config.yaml
model: "masked image model"
dataset: "views of escape-time and Newton fractals"
train_examples: 145000
image_size: 64
crop_scale_min: 1
horizontal_flip: true
method: "mae"
mask_ratio: 0.5
loss: "mse"
encoder_arch: "vit"
encoder_norm: "rmsnorm"
encoder_norm_position: "pre"
encoder_activation: "relu"
encoder_mlp_ratio: 2
encoder_head_dim: 16
encoder_fused_qkv: true
encoder_bias: "all"
encoder_qk_norm: false
encoder_layer_scale_init: 0.1
encoder_parallel_block: false
encoder_inner_norm: false
encoder_moe: "top_k"
encoder_drop_path: 0.15
encoder_num_experts: 64
encoder_moe_every: 2
encoder_expert_mlp_ratio: 0.25
encoder_experts_per_token: 2
encoder_shared_expert: true
encoder_patch_size: [8, 8]
encoder_layers: 8
encoder_width: 256
encoder_positions: "learned"
decoder_width: 192
norm_pix_loss: false
decoder_layers: 3
residual_init: "none"
optimizer: "soap"
beta2: 0.95
learning_rate: 0.0015
beta1: 0.9
shampoo_beta: 0.95
eps: 1e-08
precondition_frequency: 10
max_precond_dim: 1024
one_sided: false
adamw_lr_other_params: 0.0018
max_grad_norm: 3.0
max_steps: 36000
batch_size: 256
epochs: 63.6
lr_schedule: "cosine"
final_lr_fraction: 0.01
warmup_steps: 3600
weight_decay: 0.05
adamw_weight_decay_other_params: 0.01
Rows from expert 6 of block 3 of the encoder, named by matrix and row number. Rows with one number belong to one neuron. Each number is 128 + 24 x the weight over its row's rms, rounded and kept within 0 to 255. All counts start at 0. After the name is the row's rms in percent of the matrix's.
# up: expert up (encoder.blocks.3.mlp.up, 64x64x256), inputs 86-171
# down: expert down (encoder.blocks.3.mlp.down, 64x256x64, transposed), outputs 86-171
up.36 097 [142  72 148 161 121 160 129 156 133 142 132 118 100 107 113  85 123 121 129 132 107 150 106 130 116  90 135 111 136 139 163 102 126 149 111 120 115 154 125 152 128 111 129 126 150 131 143 141 109 115 132 128 161 129 113 147 107  98 102  93 113 102 120 147 185  82 106 149 150 126 159 115  93 144 134 129 164 164  91 106 122  88 118 164 150 132]
down.36 092 [ 96 123 121 162 162 108 142 127  92 133 153 158  90 138 123 142  96 138 142 107 138 111 132 151 117 111 136 123 134 133 129 129 135 141 128 135 128 109 114 141 124 120 113 106 155 147 137 130 161 152 141 136 121 144 148  91 128  63 120 109  99 117 108 104 136 105 131 138 154 131 140 107 104 110 138 144 134 165  96 136 159  84 143 162  82 152]
up.37 101 [123 158 107 119 109 142 119 132 155 118 136 168 144  96 149  86 130 126  94 133 111  71 143  90 123  92 135 132 140 108 103 171  92 141 102 125 164 135  99 172 127 132 121 123 129 140 104 120 158 137 151 120 137 125 143 143 138 149 157 130 145 101 139  77 130 115 163 116  97 129 133 191 102 104 174 132  90 129 138 165 135 115 139  88 156 150]
down.37 098 [137 152  99 116 127 125 101 121 167 155 104 131 138 159  95 103 138 121 138 119 147 117 136 140  82 135 125 149 104  82 156 124 160 165 127 136 140 133 128 157  96 101 147 109 146 105 118 158 122 141 148 148 146 126 133 120 141  99 119 118 109 130 130 103  80 108 146 114 105 164  94 137 109 132 151 119 148 137 158 153 126 152 109 146 102 130]
up.38 070 [100 115 137 132 109 110 132 122 142 166 111 197 108 129 108 132 115 127 100 188 106 141 103 128 137 130 133  70 134 142 117 125 143 147 111 149 138 162 136  93 110 100 120 165 104 137 113 155 140 146 191 139 154 119 129 159 121 118 154 127 116 154 150 114 124 101 154 134 126 146 108 118 167 132 149 108 133  71 132 143  92 128 154 101 113 150]
down.38 074 [144 158  81  89 107 126  92 116 113 144 147 141 125 144 124 138 117 119 124 119 152 134 143 124 142 148 145 140  69 108 153 144  90 102 137 102 119 143 117 139 131 155 157 154  72 130 129 120 123 110 182 105 111 158 141  83 107 108 157 131 114 158 151  90 156 116 129 134 152 152 164  94 120 143 157 185 120 122 125 121 140 103 152 123 136 111]
up.39 098 [140 101 121 141 106 129 100 169 115 154 120 133 112 130  62 109 109 123  82 127  77 151 166  98 110 153 149 134 144 120 183 137 111 141 118 120 138 140 149  79 121 141 104 136 131 127 148 127 116  94 143 161 108 108  93 100 163 141 104 138 127 116 174 144 162  99 130 139  96 104 139 171 129 137 151 160 112 168 169 168 140 129 136 100 139 159]
down.39 097 [117 127 102 130 118 114 128 130 139 140 149 193 111 139 130 109 146 133 127 103 118  97 130 156 125 121 135 144 138 130 137 109 137 126 112 132 190  79 155 110 126  93 147  91 111  84  73 114 123 146 144 127 114 121  77 140 113 132 131  95 108 184 155  90 141 100 108 161 149 140 112 129  97 126  94 114 121 168 153 141 137 147  96 135 168 125]
up.40 106 [116 110  95 116 163 119 135  96 136 102 163 164 160 145 110 113 107 160  89 163 101 146 100 190 132 109 112 123 118 142 128 105 139 138 120 107 115 145 118 141 134 105  88 113 137 138 108 134  98 109 159 137 131 138 109 145 116  83 110 111 128 154 114 179 123 133 131 141 160 162  79  88 143 137 143 160 132 143 131  93 124 106 103 128 158 142]
down.40 113 [131 113 131 141 105 129 123 132  66 165 102  98 119 118 100 115  86 108 165  99 121 110 140 165 127 118 118 160 158 122 140 115 138 111 107 136 129 114 108 131 115 160 124 162 159 121  99 129 167 129 143  64 143 144 122 103 140 137 130 137  82  93 127 111 153 104 125 165 109 165 159  74 103 131 121 106 146 154  73 116 138 101 132  64 166 168]
up.41 110 [140 131  95 158 117 158 124 154 156 106 122 120 118 135 160 104 115 127 105 137 118  89 144 169 148 102 148  83 134 122 109 178 108 114 120 134 147 159 118 129 127 122 114  80 104 111 107 119 140 115 141 182 146 103 128 139 112 103 128 134 139 131 121  99 138 123 100 128 127 130 108 123 108 100 110 148 107 139 118 127 122 116 112  85 147 161]
down.41 111 [130 112 107 106 160 108 117 161 101 175 128 116 110 181 133 134 103 126 118 149 123 111 149 158  95 159 156 134 130 144 154 162 122 113 143 132 156 106 105 173 137 118 104 145 147 156 175 126 132 122 163 133 125 148 150 162 113 117 112 148  74 117 141 120 140 139 156 134 130 153 105 158 131  77 118 107 113  86 109 119 124 103 152 100 122 142]
up.42 087 [102 122 119 134 125 166  95 104 129 172 108 140 111 143 124 136 125 140 106  83 113  76 135 157 105  60 102 128 111 106 121 181 144 115 149 133 147 124  99  18 119  98 103 114 125 121 136 103 118 138 154 111 146 119 113 114 116  91 135 122 156 152 114 124 130 156 154 154 136 116 128 116 136 145 124 145 203 114 134 116 126 125 131 128 123  91]
down.42 086 [111 137 133 122 160 120 131 136  95 171 104 139 130 148 125 142 104 107 115 126  95 150 156 156 159 137 127 111 116 134 148 156 123  97 122 145  85 118  98 144 116 135 113 127 154 121 143 164 164 168 135 124 165 139 130 135 117 151 128 144 172 129 111 133 132 160 152 153  87 110 150 127  88 102  98 114 114 122  86  81 107  84 130 115  98 114]
up.43 108 [160 177 165 151 130 132 125 135 112 128 137 135 117 123 141 120 115 138  63 148 116  96 145 131 119 112 149 181  92  65 102 161 137 122 126 107 156 148 112 108 131 121 144 109 103  98 100 128 111 100 129 152 107 111 103  96 119 123 166 154 132 101 178 136 138 148 155 111  84 105 131 115 142 125 211 165 135 122 170 129 156 127 136 119 182 142]
down.43 110 [ 97  82 121 139 118 117 123 128 155 112  98 121 127 165 105  53 111 126 105 174 117 113 157 150 111 138 130 133 126 119 131 114 154  88 132 156 130 130 137 153 121 123 120 178 130  98 125 104  91 135 116 143 105  96 176 142 174 135 123  94  77 170 171 147 110  96 102 158 138 111 133 118 108 108 134 132 150 153 147 145 120  96 110 153 168 164]
up.44 064 [ 98 136 138 129 150 144 189  94 134 130 164 137 101  79 139 174 146  86 119 140 137 175 142 116 137 107 150  78  95 130 149 115 123 118 126 125 109  77 158 104 115 140  99 128 112 125 148 138 117  95 174 111 140 139  97 159 134 146 137  89 142 133 133 152  81  94 161 114 186 131 135  94 139 101 158 144 172 118 109 123 173 121  96 137 114 104]
down.44 073 [121 127 155  72 201 116 103 120 138 104 125 106 112 132 156 117 147 126 154 132 143 121 156 125 122 153 136 129 150 119 126  89 118 128 110 130  88 115 130 116 134 155 103  97 122 102 160 114 109 132 102 167 115 168 125 138 141 111 136 112 130 128 194 169 125 122 129 162  80 131 109 129 170 164 116 144 112 155 100 123  94 125 125 131 159 137]
up.45 089 [122  88 121  89 143 107  73 113 121 134 127 126 124 131  99 122 143 151 183 153 133 152 110 153 126 153 140 142 133 109 135  86 109 128 129 149 129  95 132 124  93  99 170 117 137 172 122 147  90 140 109 100  87 100 124 143 134 106 116 138 127  94 125 155 127  94 138 111  85 161  92 126 148 123  96 122 135 115 101 109 115 135 139  62 101 123]
down.45 096 [176 130 133 126 106 149 115 108 108 131 126 121 127  95 125 135 105 106 131 150 117 118  98 112 136  93 125 109 113 103 134  86  99 138 113 134  77 172 151 113 158 156 123 145 181 126 183 133 173 123 107 138 153 132 136 116 131 144 163 137 132 130 140 132 159 102  94  92 118 146 101 207 143 152 160 110 175  70 103 178 124 116 137 110 130 118]
up.46 122 [117 169 103 112 103  89 107 132 122 113 134 162 161 158 121 136 145 123  72 131 127 130  98 116 114  99 125 120 135 120  99 119 125 103 121 102 129 158 139 152 115 136 168  87 104 124 138 101 124  98 134  93 104 135 147 135 167 172 121 138 109  87 125 168 138  94 128 140 131 123 117 145 125 117 123 135 108 139 136 132 151 147 149  97 120 132]
down.46 117 [107 115 129 109 127 136 169 150 175 127 121 106 188 165 118 104 132 117 161 163  91  83 119 154 124 137 135 107  96 142 145 101 148 110 109 133 114  91 168 103  67 168 146  95 166 129 179 139 111 120 117 104 116 153  90 137 111 103 121 135 107  94 117 114 194 157 119 138 132 148 119 138 122 131 145 117 144 121 145 162  97 111 141 129 135 113]
up.47 107 [142 147 128 138 153 126 153 113 114 115 157 143 127 118 118 145 151 141 127 127 177  55  88 148 131 149 112 111 131 152  89 134 157  80 136 125 106 110 120 197 155 132 118 108 111 125 139 163 129 104 101 193 114 142 111 134 164  99 154 100 150 112 137 166 129 100 151 121 157 161 105 110 136 114 163 131  92  75 133 135 151 135  95 100  81 186]
down.47 111 [121 152 139 124  79 137 133 108 153 130 150  74 120 119 117 106 121 131 103 139 180 116 183 140 120 136 160 108 132 165 131 128 100 136  99 129 127 143 126 163 107 111 129 137 118 121  87 131 111 121  88 158 116 130 154 152 100 158 110 133 144 130 117 147 133 125 153 127 129 167 124 147 149 160 104 144 108 187  99 128 100 119 137 110 144 157]
up.48 091 [159 113 138  96 110 151 113 131 125 136 116 126 151 155 146 102 152 119 143 122 191 157 116  95 124 150 118 148 124 140 108 134 109 135 125 169 104  81 159 157 136 116 166 129 122 123 131 152 144 140  93 101  98 146 108 168 143 128 149 118 157  73 169 149  84 177  96 114  61  92 164 109 148 114  66  98  79 147 101 106 143 133 142 136 113  80]
down.48 103 [151 123 131 101 127 129  94 130 120 127 124 108 159 149 104 154 105 109 104 164  87 119 139 107 133 134 127 100 126 128 102  99 170 123 115 152  87 127 145 122 114 101 145 137 104 138  99  90 145 142  83 123 121 109 116 132 126 151 117 134 122 120 119 147 133 104 127 135 107 162 108 164  95 140 115 137 121 113 104 158 102 140 135 128 140 108]
up.49 104 [139 161 110 121 154 153 138 164 117 119 144 114 124 127 136 123 146 142 185 119 153 104 157 143 122 127 144 113 137 148 143 159 167 114 136 110 141 156  97  88 146 114 114 148  97 118 110 167  76 145 130 118 162 102 142 179 132 104 142 123 147 145 141 130 122 109 132 123 137  87 146 174 123 123 175 115 137 162 119 126 145 101 128  96 109 140]
down.49 100 [133 164 100 113 135 130 174  64 114 150 156 136 127 168 113 108 115 134 110 174  91 118 156 117 107 154 129 129  90 126 147 124  97  95 139 130 161 156 107 143 127 117 117 133 112 125 132 125 126 129  63 179 142 123 109 124 129 143 132 139 107 114 112 104 145 146  92 161 121 168 144 121 128 115  85 137 161 111  71  96 130 139 125 129 132 113]
up.50 133 [192  76 112 101 120 143 134 129 132 103 122 166 144  94 152 136 175 162 104 118 156 106 143 119 133 140 117 104 150 130 127 123 135 114 120 111 151 145  94 182 145 149 165 124 142 108 156 129 120 124 155  52 165 121 148 151 139 121 111 125 137 153 158 158 104 168 108 133 158  86 114 134 144 127 147 142 109 101 144 103 104 137 115 169 116 138]
down.50 130 [136 107  98 153  86 110 141 115 136 158 128  39 152 136 104 116  82 132 123 151 148 161 144 103 127 136  94 125 106 112 140 127  98 147 135 145 140  95 128  84 138 136 100 148 147 139 116 131 152 153 110 125 128 161 116 131 136 129 143 117 126 134 111 134 154 116 130 119 110 120 145  92 143 128 120 108 116 130  86 116  93 116 134 127 139  97]
up.51 086 [166 160 122 149 154 160 136 150 120 115 121  94  83 135 184 121 138 117 111 153 135 106 123 148 106 138 135 141 132 142 118 174 171  95 116 134 115 116  64 124 147  82 106 205 128 116 128 145 140 146 122 108 147 116 126 160 135 152 158 144 136 127 161  95 103 166 143 109 113 147 163 166 111 119 150  96 121 142 105 107 126  80  98 145 166 150]
down.51 087 [ 83 111 109 122 178 126 147 127 106 154 124 157 138 122 126 134 130 137 133 189 143 120 175 116 129 134 117  94 109 154 105 171 144  71 127 138 148 184 137 122 139 167 136 128 101 149 128 128 144 135  92 187 156 138 124 172 130 144 151 163 138 121 116 157  88 131 102 129 135  82 177 122  99 121 111 129 148 131 128  93  93  97 136 144  86 147]
up.52 089 [165  87 117 110 137 151  69 154 152 108 140 126 112 145 142 142 130 135 135 159 159 160 143 134 100  87 103 134 128 133 129 123  75 145  96 140 163 137  98 123 161  91 116 156 157 176 132 145 146  94 143 179 139 157 129 141  91 139 128 148 110 145 137 148 155  52 124 131 145 130 135 130 112 111 104 141  85 122  92 129 115 109 144 142 121 134]
down.52 088 [ 99 160 132 151 124 116 154  84  81 114 112 143 127 120 100 129 130 131 109 100 147 125 144 107 129 138 136 116 160 116 128 164 126 120 153 125  69  55 133 139 141 146 120 125 116 156 124 101 155 136  40 179 115 150 133 119 128 127 159 140 121 111 130 121 137 124 132 141 117 137 149 127 119 122  98 136 148 131 125 107 123 139 112 129 124 136]